From a checkpoint of a small sound classifier: batches of 128.
Rows from block 2 of a small sound classifier, named by matrix and row number. Each number is 200 + 20 x the weight over its row's rms, rounded and kept within 0 to 999. All counts start at 0.
After each channel's rows are labels from the 100 clips, of 14976, where the channel reaches its highest value: "top examples" is what is common among them; "peak on" is the class under the peak. Only what is clearly more common there than usual is listed. The data: Morse code for random letters and digits, with fading, noise and interfering tones.
# c30: last pointwise conv (model.blocks.2.c3.0.weight, 384x384x1), inputs 215-257

c30.277,186,191,191,207,190,189,212,185,198,196,218,170,207,184,204,205,196,191,193,170,199,188,242,192,184,187,163,240,179,173,183,205,172,194,177,181,188,185,185,191,172,242,177
top examples: mains hum; reverberation
peak on: gap

c30.128,170,188,165,213,216,204,208,205,199,183,192,191,173,198,212,180,202,197,190,190,203,166,209,194,200,198,199,229,188,191,164,199,191,151,180,203,196,190,183,174,188,233,186
top examples: reverberation; mains hum
peak on: gap

c30.145,160,190,182,203,185,207,203,189,202,191,220,210,190,197,184,191,196,198,197,191,182,188,225,195,188,226,204,232,170,202,180,183,203,179,185,187,174,181,164,183,196,215,190
top examples: reverberation
peak on: gap

c30.333,169,188,210,203,192,211,196,183,188,203,137,216,159,209,215,250,228,193,208,192,164,180,179,185,217,211,206,190,166,185,186,175,192,194,187,188,193,183,152,165,199,205,194
top examples: mains hum; reverberation
peak on: gap

c30.57,183,169,207,184,184,213,189,200,178,216,154,229,173,211,212,240,197,188,218,185,178,182,170,167,213,220,196,171,187,193,188,178,205,197,209,185,176,193,173,183,212,189,185
top examples: mains hum; reverberation
peak on: gap

c30.260,200,185,195,220,230,187,204,190,203,214,185,206,186,204,191,193,186,195,205,192,207,185,185,186,183,180,213,203,212,225,186,216,183,177,209,219,184,211,205,176,193,209,216
top examples: reverberation
peak on: gap

c30.300,191,197,194,203,212,224,181,192,186,199,181,266,193,248,215,205,200,173,263,209,225,183,157,172,217,233,165,176,224,204,179,197,236,186,226,208,194,211,193,191,205,173,209
top examples: tone: low; speed: slow
peak on: gap

c30.219,160,188,181,215,186,207,215,171,198,168,181,176,177,198,201,212,206,187,198,182,170,179,176,185,202,207,206,228,176,198,181,165,170,177,167,204,208,189,165,163,205,220,205
top examples: reverberation; mains hum
peak on: gap

c30.178,181,187,192,208,239,202,209,187,201,222,201,190,206,212,219,210,207,208,203,204,218,198,204,200,200,214,246,211,168,243,189,187,184,197,185,198,204,187,196,181,214,212,204
top examples: reverberation
peak on: gap

c30.193,207,171,212,193,200,193,224,193,167,195,203,170,225,185,201,222,195,191,191,184,202,192,181,175,191,193,200,218,219,195,194,189,195,217,207,190,179,221,214,206,177,221,190
top examples: reverberation
peak on: gap

c30.383,165,190,185,223,221,238,212,183,193,210,192,234,187,235,237,216,208,208,262,206,213,177,187,205,229,232,225,201,184,210,169,203,226,179,185,215,216,188,177,153,243,210,189
top examples: tone: low
peak on: gap

c30.373,190,215,213,213,207,202,214,206,216,180,210,170,216,192,182,217,212,187,192,166,201,204,256,209,180,220,202,257,189,205,200,192,191,208,177,197,202,194,202,199,183,225,188
top examples: mains hum
peak on: gap

c30.313,188,176,206,205,216,204,210,191,206,203,192,199,199,184,208,205,202,195,191,172,201,188,207,204,178,197,226,213,198,227,184,189,181,200,194,183,182,192,191,197,170,211,194
top examples: reverberation
peak on: gap

c30.197,196,206,177,200,204,182,203,172,199,173,173,194,162,202,192,173,181,185,220,207,205,204,170,201,197,207,200,194,157,179,188,188,190,167,179,189,201,164,189,172,229,179,198
top examples: reverberation; mains hum
peak on: gap

c30.244,180,169,190,189,196,208,204,184,162,217,183,218,177,191,214,224,187,167,218,213,180,183,205,172,219,225,240,212,179,219,162,164,212,184,188,188,190,178,180,177,184,205,197
top examples: reverberation
peak on: gap

c30.266,217,208,195,189,208,190,218,202,199,180,188,191,188,194,186,205,191,197,192,247,189,194,169,208,194,206,258,186,191,213,205,182,209,192,200,191,194,203,211,225,190,173,194
top examples: reverberation
peak on: gap

c30.160,178,175,209,207,219,200,219,179,196,199,207,183,221,189,200,214,222,204,193,198,202,204,222,200,190,207,249,231,163,233,211,189,185,209,174,186,215,173,205,160,195,225,178
top examples: reverberation
peak on: gap

c30.156,168,163,217,191,190,218,208,203,169,194,171,217,189,214,195,239,209,172,186,180,154,181,183,163,208,202,185,196,183,198,196,150,189,204,199,189,178,177,162,172,183,203,189
top examples: reverberation; tone: low
peak on: gap

c30.235,187,164,214,185,188,206,213,174,169,193,210,185,200,175,177,228,180,190,183,186,186,203,196,197,177,217,193,198,201,195,200,176,192,201,187,179,174,197,188,190,195,194,174
top examples: reverberation; mains hum
peak on: gap

c30.375,189,180,147,214,216,201,205,182,187,194,189,184,167,198,206,166,169,198,207,261,202,192,186,196,207,198,265,203,188,220,156,190,186,140,191,210,201,201,169,188,215,194,204
top examples: reverberation
peak on: gap

c30.218,210,206,190,180,198,208,196,201,206,177,204,186,169,185,179,197,175,190,182,267,190,190,174,196,184,205,243,185,197,213,185,189,216,189,206,187,179,203,194,225,183,163,188
top examples: reverberation
peak on: gap

c30.45,189,192,191,197,205,193,187,164,189,190,182,206,171,218,179,190,162,174,212,211,208,177,192,179,166,198,177,198,204,207,170,192,188,177,197,202,164,198,190,177,200,192,205
top examples: reverberation
peak on: gap

c30.176,199,177,187,222,210,184,195,217,195,180,139,166,167,182,173,214,189,202,184,176,188,176,195,196,171,176,214,204,178,200,162,195,173,167,179,209,177,198,176,182,203,226,211
top examples: reverberation
peak on: gap

c30.122,181,178,220,183,186,199,195,199,189,192,172,212,188,202,212,253,210,174,203,182,162,205,188,178,217,193,190,191,192,186,198,163,192,213,196,174,179,192,173,177,197,188,189
top examples: tone: low; reverberation; mains hum
peak on: gap

c30.212,184,205,190,196,199,208,221,205,210,178,176,170,183,176,202,206,203,188,186,210,196,180,224,201,173,205,233,228,179,233,182,193,192,187,175,189,178,210,183,184,161,201,207
top examples: reverberation
peak on: gap

c30.41,196,199,180,189,230,177,184,192,199,200,182,187,169,207,196,163,184,202,199,185,211,197,199,207,180,158,175,223,192,213,173,206,178,164,196,191,179,185,190,176,196,172,191
top examples: reverberation
peak on: gap

c30.191,189,178,206,189,184,198,181,210,180,219,146,221,169,214,223,237,190,187,214,204,179,175,165,185,227,187,218,174,182,211,170,168,210,194,204,197,195,200,171,193,202,201,205
top examples: mains hum; reverberation
peak on: gap

c30.325,165,176,213,207,201,212,211,192,180,188,157,191,193,205,216,235,207,168,190,190,161,195,176,170,218,174,211,211,193,186,192,177,169,199,190,206,192,191,174,174,205,208,207
top examples: reverberation
peak on: gap